From a checkpoint of a small multi-label audio tagger.
Data: trained on short pieces for a synthesised band: melody, chords, bass and drums, 26041 training examples, 59.5 epochs.
Rows from block 9, named by matrix and row number. Rows with one number belong to one channel. Each number is 128 + 32 x the weight over the matrix's rms, rounded and kept within 0 to 255. All counts start at 0. Numbers have three digits each.
# convs0: expand pointwise conv (model.blocks.9.convs.0.weight, 640x160x1), inputs 0-159
# convs1: depthwise width-3 conv, stride 2 (model.blocks.9.convs.1.weight, 640x1x3), a 3 kernel
# convs2: project pointwise conv (model.blocks.9.convs.2.weight, 200x640x1, transposed), outputs 0-199
convs0.554:091120090098172128087135080216105146069101176183135100078151156137130146178068111109183098099167077105131168163045112176197156101119152155099088172116178122073105135161085148131151192153083174129072193161199094165110099105106141122124168108137117110120099077105123132131128157163108129161141101128150102194125158178140159166123111146170151106132145087161118102174131173155078134158170064150123126118175094153098143174109137136127128098095178131097148122125133132142118121213071132
convs1.554:149142068
convs2.554:158187093193135135175194136148173146128126103109182143102153249178104166185163183196098158140126163117048089082101096195136059100196148123085196102211151154170121182163120128175134077126158196146158167134154139120110142134177124095119122138120109169117084140152080154129132152160109112130089178177096126122138098049112161104133159114171137125128145058110103147092087081136139063141091083146117179149065100072105081069147182159072109143092134133105141052074132124135133077108173162112098190147087136141108115089110164107159114160126148115126146139157103094157139100124113126158101126089147161163174136
convs0.555:127152143095114102161102168167139149183127148150111118120142137110200112120128154157118153125108096152168075172143132111097144126145140101136067150106158142102116098151080131147135190123148135108101129145155127159123165122136152182086148170143093085076164120111179127111129125186125119134119103096114067094135117150176127131117132097189128129128147133128095081109096118136114145117132151118140095151149107093138162137172078190122167114149127119142120171185145134153156071175094096
convs1.555:123100166
convs2.555:175110133145126130104132126157125125125124119146143080158136104106107080154131127103159102146110166142176158123137085089182134133138113157138168151097124047144121142129120093115101110092132091138094114075091159104090081151131176156106125119127143139148161080126128146070100183121151148106103148137188126160104181143104163110130107130095101112114117151169056124126107166151206070133130097147114110106109072110132157046146112094129177196149122057164142085115107108108072090127086078110106078122156141128151136111138130070018099178202140109109175091176144126151149147107134123142166100121145137140162117
convs0.556:158205158139130131121164166141170133104192118119134096132189110083158110157178117185137086107094152133185098161155143154139090128159194130142127150113116142073140132136101109079106159069143055102152161125081125083106183150140159160093106128132134152163098133172174146171162147171148140128155151101133099110169126099152121129159087109062123135176193163111088071157109105086062151126093072069123109161138056139140091126122169162180184130150165160089161173132066151105160180112094164
convs1.556:110117117
convs2.556:096094129097111082180122163028126136121163098116150178142076108149133132103166155146154086135105154096045119118179127137156169169119083179072119124173110139133143083160103146066094128143102097138174099082164095107129125100114082058094195204155053133080059087215114181165176076164078061181124176145129104108157160214126150092143101131171206119133136155166145192135215140173107198132189082067134154127026157157154218049179085079147158160160122103160167144150141113122031142132108138140134119095133193157168175090172109147125131080084203111113112133172139158091086148120185085148081124161155151096090119
convs0.557:064055087096126108096117172137135139093096133128160141160101154138140158167130156119153140129153059117140106115128174128194160132119149100094092124128142072084109081167104124154091169155123141166124138136101131125152112133106105105129199117125134137128152115104112125109131143144106156140099139163129098195092160168165174198104132142202142113081165139173171123157138131122118120113135104114133123079132147122037092156118104147133113118081111121114153146146104134133127098183131118
convs1.557:080096088
convs2.557:040129159152088157144114143172141131095125195170131138123042060092166093084117134105108124097144174148156150090117079151133041129134144124116091135101041155127201044131155187086142191046141140134151093123181149119124078138173192153110120123119109078111111110201136098101163150150116065117166134044157079111145129084078114134195102126145165133120053104208078103110149157147054166205188194016074174122164183194103172128154123046155131122125123143199124216086068161146122125162060112108048109143158179065197114206097076140127063094152108109106167146167128168088108030171114186089164143129148106098120067
convs0.558:150102156138098088150166160122167133160164150135149125129138109097153129106110101092133120181039109119147113165145167127147130144121075106130143076128171088083132127132137114123106098113161131163151087098113142132176166174144077108104042108105162155134102162170146142141132177163163113082135148161127086127109125163100169184099083114186127105043111132154131095168162125182116127086071073104135145195144129138118078104129117164148146145105113142134141176126163115140113104157137125
convs1.558:172120194
convs2.558:124173118156130173191179154183178122140105151185129164087189127114182125169182131129119175087095018082049127133134107163125081087117091071031142178194185105204131106153198176106049152128093196159201133124171143182141102218102089118173032161124182172124117152136101166158122200119137073151136176126153189141233125134081146122154175130137121163146077076077115105164205102163135154056071109154159156192106140111119172138179072127184120095092189152174187072135182057092125131132095146137147155075127090174115153122186129112211129106101126163063133100185151160151154195117149113009099114133075157171188108
convs0.559:085093092127120137113108122079084107119092108078141098124086127087150172173127126077125143096148123119142119129151157143140134136163127126138130144079153125114125114125121136145123149101160139138168086103089136105127114105109107107149133110103161117109096114135124100130133158167167148135134108176107149180113158114124164158134155128165155120122106185158177094103125137164167108139150079103116151121102189127095131116115124134098137105100126162090113102105134083146145108099119078
convs1.559:093072104
convs2.559:125122179088029095224060174133091093144159186148109182110124105066113169095047172129148094053166153163148083147088085134041094146086147136125177184163084127201069134106199176117158121045116092055097136126163158088182021106175092234127099090103144148234087164097084104100106169071151107094199074106233156240112200093083063182124145186063187130126101092157087153161153087151080133153131145140140154149184100095132106069118167109173167182156108084171153214046182191068152112127167098136121169098114018094110177109090146145213106102099126106172091122141117105137115083089153237078098121093079130141238146
convs0.560:132140135153134140166140113179130114150145191167110135098130127102147137168104126145145099154088125101165107154098089163120142084127112091101093154142136085130089139114117096147135175111164115074075102091130107165107090157132095096110108105119137124168083143185142181214170201142187142118121099136178094146111154171111147137125111130112090041126089164163139096131081124158084105116076049173094134154159115104179152133117148199129134146133152127125127173165187140150150192187140180
convs1.560:101103158
convs2.560:165160095187137163174120160199149188186130144179106097132109115081183159142112180141074144186032124150107134093116163156113083131137189101150108135098164133170115141137148119112094083114081099110110136185120124135047163090081158135174128117135112136105119122179129107133149111132137101101127159039112151096129137081120175137091080124138155172059159165091121174158174127147157188187117149180147099180149176192110146176111106134119106102147143146124141142094177110180095113087114088120151109117114139109112105165098147085152117110087156128161116117092126099124184136173069133112176079102118173116156036
convs0.561:155195145122065071165105142110186131150127127145091160120128155102148092088131118098108114087088103131152120145100100101078108138112119121117138126105114123126127086181151067129135121182124137076137177057093164078191112122135084139154134133121110147134146177136138103148102091123131117108153123107181098131096097134154104108138066154129171134066091069138131121071182092109140166069123150098147119050219128147101090099189107103115143178193100122161121130137129135149116108167100129
convs1.561:162148131
convs2.561:115113097108139094166139149129161140129142124122118127119089089110160138163141141199084142129100054152121144148129177185110118152129119096134080061172147145163140105156104180142087165126097071092113115156172113147113136115117095154126092131138065129119105168121127131148101077134154081186132120124131134142134124166150135151134136116152164136142118165093192139148164137119181155124119120147130108141153142098098146148101138106117129106127137146089121169142115116109075073102092112136115100105106111086117104135131175069173080089055109126146137129089137136167115147171169115094145108125108115119099126
convs0.562:120117108099207128099125169101142143082137185133134136123131146156090127142083081115130124138146168145134149090060090068131173106082164097098082080160089109178104100114092096143143123129100160108114127172153115152116136151156166140191159118153139115090180119113154158060178133166088152136118129149095156110108097112156081119120142149131109128107125137058100122130145183104078131159107082075129129104079114116111075103135154157148165131093187080192116124176155149131151154139178164
convs1.562:138144151
convs2.562:148093192144074142068121187085146201109116056118172142145137168161117135117154167133154183101092149135165124095121129146055146115094128133122109119120161176147111120125114108119119153110169120129152125137139162066135150133128118110069131068124056079081136122131133084042097116099113133059103069118086107120106108076102144080097091102197140133125125140164117138105118117123097070048096069155159104118090094129138075114140138113134197159194106109134139127133148138111092109146136129155126141111151133165161117096117122134146134130146161118154129118143190107148138119150100126146174148112126136119157147
convs0.563:181135132180172131127131060143113099076117133144072140072141149092117171151162127118132104057154145084147149188117073186159126086117090105108108166106095055063088098111104131143106128098125157097101153155133104135149150099118132084120105102114140112155095111133137112200165117121160138151171124122130166163102130148093142117120080192106152105165110123139146157175063026128082117194113102147096117129173090113140143138110156070118161114117157120073146112133139121124116178161092155
convs1.563:158092169
convs2.563:051117168113054103109117112059113134105075105112118136181034095130086069108196152096167087145117169029125195132191148102104093143182072131121103154096099113084170108123098170099064153177100092183080136112172157169109122214038138122109183122031138147045133103157135134050114066113145137099116071169082173092158140128117140128112124152061078220149141118131130198110135136177118141129181111087128136155117065137157107089133109110131109139123106068133223162082085083153052153137164170078118078104138149102156103093145108157137166146121164097118110069111129119115101170122179133091163121110183103150133119
convs0.564:158095114135155181149143116138121129121078157136153157203113132119164145156087145158154125113111177097174184105125153158161165092146112105135184110131128160092141125136141140163096165111146126115134132146142143143120170108125135118116127144179112099153128106092109104093138126081081148151099091073089062137118133103120143120077113147108074105146104132156126095156118125117129152165143136115108143125112169120169156130102151111135107101101110145117156136155166169132165175136148172
convs1.564:088089097
convs2.564:125123125129117129104112134125140140121126104136126133139124115127116144129137125140124145127130135125113132101136141117112143119125144112135144153142133134151156143131140121119110129138128146114136130125127150143142127130116109137146130105120128132131121142124143142132153141123133132114139124124118122139135132122127131106119117131144126133128127138132119137128132140125135146100124110133146113146131137152137149136134127135129111113114124125109113137116139121120140138131121105131140135105124130132132122134132144130144147113131118112125121124122119123124156127138125133099113120149125125120115136
convs0.565:150153144148147166152123075144099125149144151170112148076108102093153171160152133141144147126125115108119108184130102170145140082139100117093120160107143072135085115068125156139158149124112110077073153143128099150137111120149150149103094083121130128156070104193151148228146147150195137146206104114181111165145138168116127133153123129111104072153113106131095119165077094191086102140095092170084137157165112117160155137109190137097135114141180146097128095095173108143102192155154165
convs1.565:162085155
convs2.565:110154096107134129067107104116085147092098134076126071134130122109143039107123146139128148119113104080132146140097106089101117187199087151089140132152086125099118111176099129144112132129081102131120144076123089120103091096118130105100145164164157119131061100137124092136138129144118132100161172098089161154120173085114118111194121129152113124161120090116106138083113116098089167141146154086115153129134121148168191132105102133152146145117181178134106109116138125147174143135144151096124121129170128140154152128127114150082106087185101157121188090142141130101065091111183090151166173152150135169153093
convs0.566:150108083128125160094118060138094116081103115131118104107102131127145141160131101168132133118099159131125137141138139133153143096132099143134166122126140126126112143111129151142171136124118141117160137161151131122160144165142168154148102112131103100134085097096117078121118131103110152147162101080129160135154136146145115128152140116113098106151125116119124075171107143162090109171091091124103155138136147127174149155101179107120113106119151164138102121096165083139111169110155146
convs1.566:111110114
convs2.566:210132140065112085083073144080077150181144129089112138146179133091131135164120149096148194099171128089185182136196200084099136171107107184045181158112090098204155120106210169123023163152044121135143128246137164148163099155031000142131132053108139098107088115186202126177142110162076090116207144142114152116121143141071137187096177137044076156091171149121171123180120113197134127191132203110165089187158087139152196105105215171136078083110065094061097194051148137059176167173116121149151184065131130091185137072149139112133083119070191123087067166127117144109202169109255162027058105184084120148085125
convs0.567:180114135147155158152101088165107097122093151117098112152112126127125135144092144119118114082124171106179166093093124127110145098143111094113168091134130153107130126129133108152129139098154108129149135121109127154110130131124130128147139132173115104135106121126150124127175164124121134141151106106103089175108134128115176122128120119103095130146079140155127117140121122154089150177148148165123130114142154126184171116118163054122065126117128115136111079152180139110156175100128175
convs1.567:099103095
convs2.567:163173159121124101152096132097081174186112122137129133147138125112103135146132115076101221104136129099108159094176188088091133152112087180083154169074075091196187177095213131059028172176053128131150146196089152124167055195000016151137146072110170124137126119180227116174134130184133099128213159114107116108153143136059116145108149170049098167060171149119172136179166126150149139177101156145105124143144135161151185098147187152087060081096062052072108148010158144118182188176105070081186152091161065142148130083120132064127077134121128129137074128150098113077191125142193189040127136158062153153131106
convs0.568:088081134152122147155127112109103114169097128052146099095100124089173122137098169120158164161183133155080149110177151148107135169185081123121138163119189103148116141132180188163106162170109133202152112134137134191136117096155127112150128101083093095083084092129143132133092163126134128117128067150097139216131194161072185139086127177191121096109083107152188172111048076185180076045179147176089131151117115101135154076131108105087094089074034110048104115115163093134098088104115068
convs1.568:103101155
convs2.568:248183136113132127017052115178130138158123163112104122114170179149094155072156137108172108094155077132204136077161170144119123185127143118123095141169132179152188164148143096128122228167112103126063126167159108192145110076108194111164089126149172138146162139100129075120130101144104132099201123136178148166140142179202098119160112142131114107119108160136113128145103144092073110102127134133119089099161069148107047118127107056095170136175138119122128118112128114085149123113157084109136131038078104111118090064135107080167122155114061122125112144120133121108152137137140154129126114114121049158069165
convs0.569:146152140182123179194114085133095120157134106165117145109088138114156176154099138148124151131143153131104146149115080139099126087129077136118167155096105068146096113096093151136163142124110119052046116142115113160157117112147149131120099088114149114149082111182152141197121146135165138141209109110159129128152124164120097114160097139093117070135092093122095124128077072159133097143081125164099141133144128108141147098140184109116106142151156115121121100122139128144113189194156168
convs1.569:163085139
convs2.569:163134139133129067142101137116086093149165119125110087152135146079152093112103110106093123122091096134086088114080081093119116123155092135101150120077100109153094110130157135096109149132103137118163120112119106104107121141108074117142142140125108112130111078156143133145144132140091101121137150134117176155113161131147120157149162161122143150142133137157164095178156160156128132150138159101170167123115139108178175097154091089138193135123146152148136132145129130123109187149095153092148110128148137122160135149150092164057113129146157127109109155093152125099098134115168105158114128163090187141157109
convs0.570:085138145132126186126123091087052130160100089111155132092094181158154172117087183116115178087135143172081217148111085130086114149160150158153135190058111125052130165107128198129108105118126132122121140140129107153100155127150131118123083127105081112091120102123110129143104142138196159145161099110095232149129106094134076097125129159141143162190102119089191192075081102163168041144187101154075156145126090126103185110066141090104190106140142135123197151124113157189167142164147099
convs1.570:093150112
convs2.570:127156081110143102100085123109115169159141118022110167141197161159141190050120117123052139152137125156181130096087217155151138142124127137096115101168095232134105095104134059117136168087145145078119114109078134137159101147079144157132156099237165091116166139149181167194111106094169150129214164172122094100164127100137130132085158192196181110128097130155207151195147147160114112112142160127138129167183157122071160126099156135135120092087090168087124173175088083042091110157099077136091126092125164045118143172181117108095137129089148193096154195123152163095151109071137138167106123201151118054120110
convs0.571:142091103176117157148170068103098050154086139142120127105090194170117227190133138070145212152170122133004192143108157120140122137167050150117111128128139069144093066084161156137058072144070128138056142157166101127130131106101135116122108090086163170147129111154113159155069104121158140147138133149150187095136105175091138098104104171188193131078117087172184091117129077166170090114140179168121175111112119174122147137107122071081130118143120139087142069106106130167031096079125099
convs1.571:116119116
convs2.571:188130140084161078075107178130088181086104114140177179122194149035164126072118156051114138100106111120146131146116091107079146108089180121119164184032054143152082071085086192123110137161115120125076114186148128110116139144141120177067148089129170084012165083183170091197098094062147139057140161149130062108100092073061209149139082059119090175131057108130139116123116154104120115197139139110147119121179133105131158191134107151153202070135136139142096117070062065077197152149078148107084168162227161071171093204153086104083054070101226173111160118112151107113156171105212148059148151200143075059156079
convs0.572:142159155121087106176123110101145066145130112154104102056164109133141106076158101120080158094104173127100201089147108113117096089078119095092140136123065121142055135088101125161059102109147072115094115083106164123111128158137101173080118184161112150104139133154139186142075177074196123115110088086094087136116100108159128083123104079104159143154088157137126104077075137149167093101166161149087143126085109106107121098130085102126145110134099103161140141141121142147152102109192091
convs1.572:084144132
convs2.572:126139120097132098133129100101132160123135139122155117100159164094144116117131143171106118117148132109088116148101140146148117120130097138076092115139136134101078102146141104096154173170191075142110112126172150103168190104120145095102142152168156083134125088123116115159135100134127119125136119143097128171110112155150148126086130137116165112126142112142118160163115151087047114140183178129093132116124106082169144093110089144133140166138161168116095101094113102126095113111169120089153152121143141110133144106102139142156113135116141148106115155165160123067130126118172066168126181147127128124121164
convs0.573:126186168168072065129246046085170049127131105113016111036255194098124106121141115144098193079093140092061149116026125057097066195152241191138142181200035129158210148093196110106166106224082128122144154129188206046173107076083130218127050235049127198140062222068092060164054000054118052096120105089105215131136061150116117060148072082130162120135096099151134164045145071110175109170124050122127111015160111171166175081142070130089158158211090109112161116057120102127149091046057093
convs1.573:068047071
convs2.573:137141118141139138118113118145118151133125142132136132125126122121121123131123140125122130134130136126132118123124124129117140122135132125135134126136127128124139129123125126122119129132115125141136140137130121151124118132115128123117125119127131133121132110134138117142123140136120115138127130125108139152141144119120131133133122121146126144130131136130142136116133128119136155135133113117129125127129136144123127140126133130120130116126135127115110133118128129133140131129111115138129133108123137141117128133130126115127124093128126126141146112122129126151120125118148131128124116115131118128122121
convs0.574:110179114072149137118135180043141146137167070091172120147098107091220080071154147199120085139103177111178148059164108107080097079045132120140124112080078110119119117142084129070090124104136114097134090106065141100096171148125107179078095113158165173073150138162122176143137151144181161132174185112098199131109168113190134200139100158098135192150188202121148205115119162118201068130115126162126160188166126134102145161110140123101174104102132117078102200062104121163096135121178101
convs1.574:086090089
convs2.574:133147122123124137131118114142116143116125133125139127133123120118130117135128124125124132124127114127123136127132123121110142122130125128131121131131130143123123118139124127116116121124107119134122139140137118145123131117138124130121134133130136120123127128137123120127139116113137121143120140131119125132113134122121125122115118117131139137121136146113152134122136139119123142137131130132132120117133130115116123133136135139127119125129134129116124133133126126136137124124123118132133125126119116133113128128108117122127119097143126128122134115120134136134121130126133127131129134138130126112144124
convs0.575:164113127143150171140098068157112121117091165110123118174107120109126127147099154143136109111122174096177170099127115143139163093169092096120177121137141154103132120129139128174149154092157124115154146140137124136118129133127139113121129131161113089141107107106129113108173138103097150156137093084103069164120151121113164121104136151108075133145091149170131099150108110144100151170154132136106142121117154123182153124103162107115087118103136148124122090159174158118147196112127187
convs1.575:104089100
convs2.575:144152127120130127123117121128141126126119134119120127139121122125131139138130120139144135115121114128152147137140142115104131127120137117118143142136132121129126125121130135110093121125114107112127135130121126136115128142106117140126126121117138133123137138129135127140116119100133124124125127141137136131133140136130130140124117131121112133128147153121118140108131131129128133122114126136140124134135111141138107131119144149136137134150125128111135135121128114121116133143123114115143137109123117111100117100142131120137136125115113147132133122119138135135134156140138139131136114127138139121109135
convs0.576:101151110140088068132133118127154105143137094123068102108198157121116073097144104167082117070064130139121172076102100139106080097080182126101085118114083131107122155148163103144096129159102071099137147111116178083148146140114137158073105219115134188100159171102115144129065082094112127133113131083049092158103095127177094090129117095125132134148109122110160122079166144110147151117136103157157126068183127175141114099153090162119172144153086102170136152177150135110179095139133111
convs1.576:155165136
convs2.576:115166144119172140150105117198139161104137122192115128150105086127142085129068127202074144139158100127109204155070158166172116112139162087166082108158091176133115113120129170098204127141096051151108113155135117117133154112170166131136130171119069146142117122116075138174151132121100118125141131163099125164153088141136157125144098137097151138159119127141110128154168202120136127133186188161137126134155126116116151154108114079123100112121166159115100133094108089113125115041108069074124084148132128109101105144071107066129110127116152127192149150172165102085139126142113110154157158164145146111088141
convs0.577:180108132139152175144114061156109093110094140113142147161101124105153161146106140168141121127114168106173163127141120162141163090149097108138171144123146154088129127117137143159119157095160134131140145157136131131150131114132153103123123128157107075143096095111126095130159135088092149156127090064108068145113143130129137135096134133096074116151101133154119110181100084153111135185131131135094149124135156125177156161094186092137067108103135135113106096158179129106162215116138189
convs1.577:093073091
convs2.577:147154138098130091158117143115073146146128111131158103145181122112087125127109098081103192108147121099105141125163174079116152148126124160089190185070067113212156192129201086060049169216090124146161133177082151109159081174053000164118129091112189093115124123201190136144138130198138111124169140165076096124137129124088125118121152167054086173070147162122179141147121145132136130154113175146084105151125136196172206078139200133076082095065056086065079123060128162146180164169089079084161161094125087134147130076113127078094074120131127175120099128158107095082188146154204160072093130199053168174106110
convs0.578:145123136169148170131090125137083125109133128141115173118110145144111189152123143115117157147180152150116123163123085183130148085118125116113129141133129071158099130087083132140211146128118114063070094157136086149145082097164142087154113098123135110130101112159166134165164138158134135135174104137146130105148149116120111147151173168102068093155134153110091106181110068142106114150108116132111101132100178097165132089135171107145118132118153119116123062150152131125110183182159183
convs1.578:123126129
convs2.578:196133162109135106106100135088044133121136128085176235127220123076119120112095177110113147122081131073167118156158109120096152090108195181080129159099116137171108113098115210089085118127082129139100088163158075172143110161090063157122098097143112108065135145195157132179118097110119104109146157180128099128139124134080192137107111089106088175125089124130172144133145163168125119185150129134193085121122134108073161161142154122132129064126122143076092182088065110054180124134119149136142165100176121086126142161117133087154125048119251172114113130161140184139141134103255090076097123212146069084136089
convs0.579:172108095185153155110135086076151060056090108128074131093119140126080096076193138129123079165075146094139126063145123160125104133097120134133175124167095114132151172097172133111133086085139130107128048095047129116130083092094065081053065111114136097162137184135118136171171138136110117117111186138105119119079142101073138115087113125088061086134087108135123156159084096125187091104145120120142150222129069163139159114106074152089120116137063108138142132129152144130143095130113084
convs1.579:157102127
convs2.579:144113140157069111047161144110121115100089159077204046135132132125066117163178102129095093106192107119111132160195146134126167135181149119134133140186152174112148082157098144181097156173116117104129146093173117092092153117142107106128180132162184085128123134184095139123121107110136114153081174199178151113116107111122119130121136146150133143142086115120123097102142152144144116113097125138099094140137115108073106122115089102154151142187118096153138099110116070132121061086084127110083078119121129143133168128151117082142104101166181122118175110154197067157133152142120108102108126151125118177193105
convs0.580:163091072114175131060105125064111131012098088024076104100100127147124136095141181167153092120078093095162086081125131121126138103091154093051092091142075024170115108136101102127132161124160177067166052118069090060160060111078069086137091116118137127139117131120131138179183169192140152158219182178141154130084163160147150180100087179124111080098111158140144132112164066098092123163038103157119149137187127136209129194106112147099170104088167133100184164132112154108133114103075116
convs1.580:155074133
convs2.580:186161111186061198126118135124099102119139127069169129134159128101125116128137163103151111084102118120133205097131085173128179108139203102146121166136159139237094161152081104132159085068120170065092137115110130144111124114118143073118163145148079172144091131100126141110121116102125119078105125109123170111219186137171129083137115143156149151130118121109173160133226120141102116137127139138078142159093147159112150122145131122097138117126094083103187169143203153136099051150118059110139125128124124072074122177145177157146152035131093159099138079114119125153089128086133179109154065144085119073195063
convs0.581:171137116141150176160089089123092129117108147159090160091095150122121186161104127117112157135150148114105111162093082180135159062094087109092110119108103076149066124080070141148175133099102124053050110149119082139126083076129136109146094065156139105156089100150143141183159153143159172160192095122168134121152148147127108140144132169101091056154145151129082107177101067155120095168112121135086152152134159100175171133103172094101120107099166122082125082118157119152115185143148153
convs1.581:150127162
convs2.581:121129112153109129134112125106118091163143153082103118142108113125145138092148130129140111125113132153123137122122137143100092136123086137082119132115133116161134158132162140122108148143127130089099121131167171133147118107110124115120110104086133100126142157100094129098087105100127135126154136139107139146152170125129138146121149133122106138121159153170143132140147123164136111142093153113144173187133110152135129131103131132093113113120155163123124110082127123120152123129155135115123169102109120127119114117135139092151123155128123125166139131121125138136142121114130171137172118129153130158117141
convs0.582:153134161143113171167155087165091156142114176157133144119124159136132203181065113123120157142080122127098141195099116163146152102145068137115146129134135120126092112087100158143131153120103137101095160166195080156151138119130159119115099085131126103164083086164135165175106182114153140151143093107173113108157136169136097126106119162118139079116126113145120095161119112141080120128077083144070139134171141129152133149101192129143108142143145146143106083150197087105139206124122196
convs1.582:096110175
convs2.582:179151125091118096146103091127099130143204114092144131158093148100149171146112196144148159111027179130151142082120135140076097114167139147089124112087163068139149149113185200078043103113095202084124109147129200157174166199132061140179113056162070158185131168146102115100099211141191057094185128097166129141199158086104134159105159163118074164107144156160115124091174109142133128132055128116129121129095104119106122161107164104106149128093127104104114130091144089135167163172159222172174144127152075077098104082131166163132137113101147116105074155080079189119102083112133116117161113134088158143114099
convs0.583:172108134218179128142160160122183107146174097157171152148123172130101153099227136154102132132153123134120180068144118130113072141120122139133136116161127051097142102095180127108072093129084105119103096113124113110134098077099106070069134127098155149121196173144157152156120142126150099091098176159141080129044119108101115128109140092123109151096083141099146113111081073121140114065095141126171107133119075126023094093151149215174200194158104189188131123190135102109098133174179131
convs1.583:163142113
convs2.583:096038086161080105124172160105099114102095136096090143095132118110145134131214112121131155131147057085173127081178163154120161126190136086128159143218167193128102121154114127127098162121171174149144082126126124196109121130112115167139111115121152117051114150178096162128160129129120151145139165152157152090150104121153140097129146086186151163122085121054143138161150130134157150082140091146104133130121176117135116152093098129107144128096135130125142088146109168114119062101089129117109156130114159148100150158153154111153121118144155138133140148158133145167175187147128134123109151122132128123187133
convs0.584:172108134132141161148102097161112133145087165107109117174119155116127137160084128113109131099126177118163147117092114129130155092152134095104152105114127161111122122147122106167166143093153083119130152119112118146100109124136132126119105128168110114148108122108141126115170144136106142150144105092104084170128123121138164128103123132110101118139103171164141101140141111127103152154141131120118131132121161121182143091110151073124088123104120110117136103153168162107172179107125169
convs1.584:093103102
convs2.584:202180108116143101141110120159092157149123127102156084158167139080096124126124087110099177093133077122098202151155178073103151109128137166084160186072092103201192136122181134071060158183094156087155180194104156136169106141062051147126149091138198130128118142172196131176146120153153115148198175117129137157117173098098157163099137118073123172067191172081175110164134158142160158140087173145110119145120121142152172128136194174129118110094087086078111141048110097170149154178108085096179136103128091131094099105122144074102105077152081184117147116102092072094154144131188186096118127137118168174111073
convs0.585:128141136108175159142179173107189187178136090118129165171128168130186097122172137211097119127161172118185177052116132098140163101119174108106159097122090122153142121170120110155130151112135107096137108102079115089122174110112103150100136128169183157105166168136128162142175148157137144150143176134133137138072099144162142158102082086127105112099153158135145136130145131113118137184125155121126128162114173105177137129128104112092169121101120098103145185109106174138163113128148125
convs1.585:102109099
convs2.585:162071118140120120165123115103130105189156155191115124127146161146099094118084137138147105117142172092099064079091067148133105148136124199170178068176122104158110131090129128191121158176118173230203073165092123125132135179129147119139134187124119167125139070139145127143142176116102080171130168167093162106099113143175123152169145158106091113155089087079110118172074065196122139170192133100061122164064150179171164103152077153123119142104130120132127132146155175096136136144103195093134090183123147110116171151135147118075144134106120156119130110122085124133110100095163127031081086142093107171178120
convs0.586:114123083126175162107117098116105135082112100131150135115106119131138143175168157171178113128113141110137166134136120172158150119144124133157170166139129107108126127140111155160158160107119122063120138158132114105148104126119160123078103100118141116127116101119114149140145135131140154166162137099128139103139146120101122146119119152114092107133129131138125075157111119140075126190096099159111153100159126140134153144094176172103175104117172164099124130087128121139096177174115145
convs1.586:116078124
convs2.586:119140130157090089156082158134086113142133123147128140160105131156058119074159176110130154142084160097105113078140125104110151129123124166142141150135152163165126131135138130094135151163116120118107148121101083103125126137092117129133127098115136141122097124134120142112143129150148094110121105136095133107131162121105111081114092151146116140105106171118167163091120118138087155161114138115151125131131119106093140118142119151109109079148107084101144135114139132141130159157138149115134134143140127114151127140150136116164130110120135123159081128118127136159140080114174063102103124141140147086151119
convs0.587:054124119123210137130098099149097143150106111143143139125085105145132156132134187168159121141148134073133148148164090154100099171116088153211110179136118097095132115120123165116081099121102115109095142147101128134087162116084162149084173112119181144123170122141107190143148104131165140138131158118143168130105126098112157105131118178104145195164154135127118231132105158137140094181130166198122153136158128150074161160115149085094181129117175123130037052095089113140074148164167141
convs1.587:177141149
convs2.587:133105134122093164117120107102162128180123096149116148171124181120156153158116140186163146142167172109171146139163162127143169133156155132140097125119099176162152030091151176098047157103115116180109133114121170102125153170103122160164210124110139136109130144172156142096185178147129128122125107147071134120171119133119073127154112138128126181149141103127089130114122065077029166160152078108095083075074147135149118155158094151144119136148114079102142132042117081095095093123081123070142085079074089042159091055121069111122070104151163124062111183142132172152218143159151191115112146163092154103148200
convs0.588:127160133132142095112150129117187150103157121166160127167174088118159111164139146086166108097189101107183079145168176173156099094140086135147138144123151147143170116193133089088136160114157112103100147082085122102099121181135115126139117109070157174159123169150106140151122132161132128069143162149179100133147142116108150165151080170096169106112189104158057096151147129115107174076149169116196121144155048142165100120169153147178139165161148158081090124088079106131076142171149154
convs1.588:158146157
convs2.588:126195132186141153126146108155130081149108122129134156139163167115149153146078130159079129104077076146121107088049114115105091068116155075102103067126098130105131119117098183157127164107138130118118139113121134166103179127125122144146123105121145122112154149133155144140131125123140095132150138110150160118167127128147158122142142142143120131137137140104168119157114129146128093152157136108100086136145104152090089158112143112099088087122115143105105117109155133106144129108123130086131131129108090065109124139120131105106115069116086134101145138120103137169106166132168168120103103092131131120129097
convs0.589:167148109143158184146099060131075138121111155142095147085094152108149201188112141114127154134142135122090082201094094186152166073141083115095099147122125068138067095086073155160181164118101142055061144166146072156150071093141154114119099068136106088135086082143140138175162155157160173171206093122164149115159147177131105133147143175104098061150137123139102095171092058175076077154110103158079155139158134095193165135097182118080141089096193142080139083103186120168101191153139158
convs1.589:129125129
convs2.589:116121131125126124122128136120126144122124117133130126128119117130124121145121124121126129127123141142116125119128123130129132139129141139130136129141136136134132122128135124117127143144123124140134130118142119135132115120141127129136117121119115123120117137133123120119132118129123119125112130135132114129141129121115126120136130135143129122118119135137125119122131122126134134133125121124125130123128141141127133129132139127127122133130124126125126122142115132136134131124121113127120121138129126137140124131133122123139121123126128116124121132122115132132134117141138112120125129139126127117130128
convs0.590:170153190179074114145060177129113138129142134168148174182102093125152138073122168091082183140102021197122103088186124147118115171106122121142109171217178114158146134129156142126159133222169125067136104093097128126193031170210082104157144167111066106112125107116179108123062180093129119098121115154141078104140126147165097166104195142123116159105070135120146130087160068117149092004138165101117087068185149053096104122171098145141109137134075139161123112133155135154129101145121095
convs1.590:150064142
convs2.590:124176167115136178173162145149130134126115109187144107130130079100129064131156130203070060209120163132158141140147160157180114126220126168113115120168137116122131081128166058128128116197151070119129097126128125166113157150119107145152127132109072097129115141073148118170111067100159137174096114148054124147117107237165154142178130107082223108082093137161131165181112141088164116178152172114102154128138141128135157079164206105174171133096147138156113114138138092145100082092119090125109101125108125110120133072119119116163229120108106158158111123136105134119150131175179122100161160168142051197050131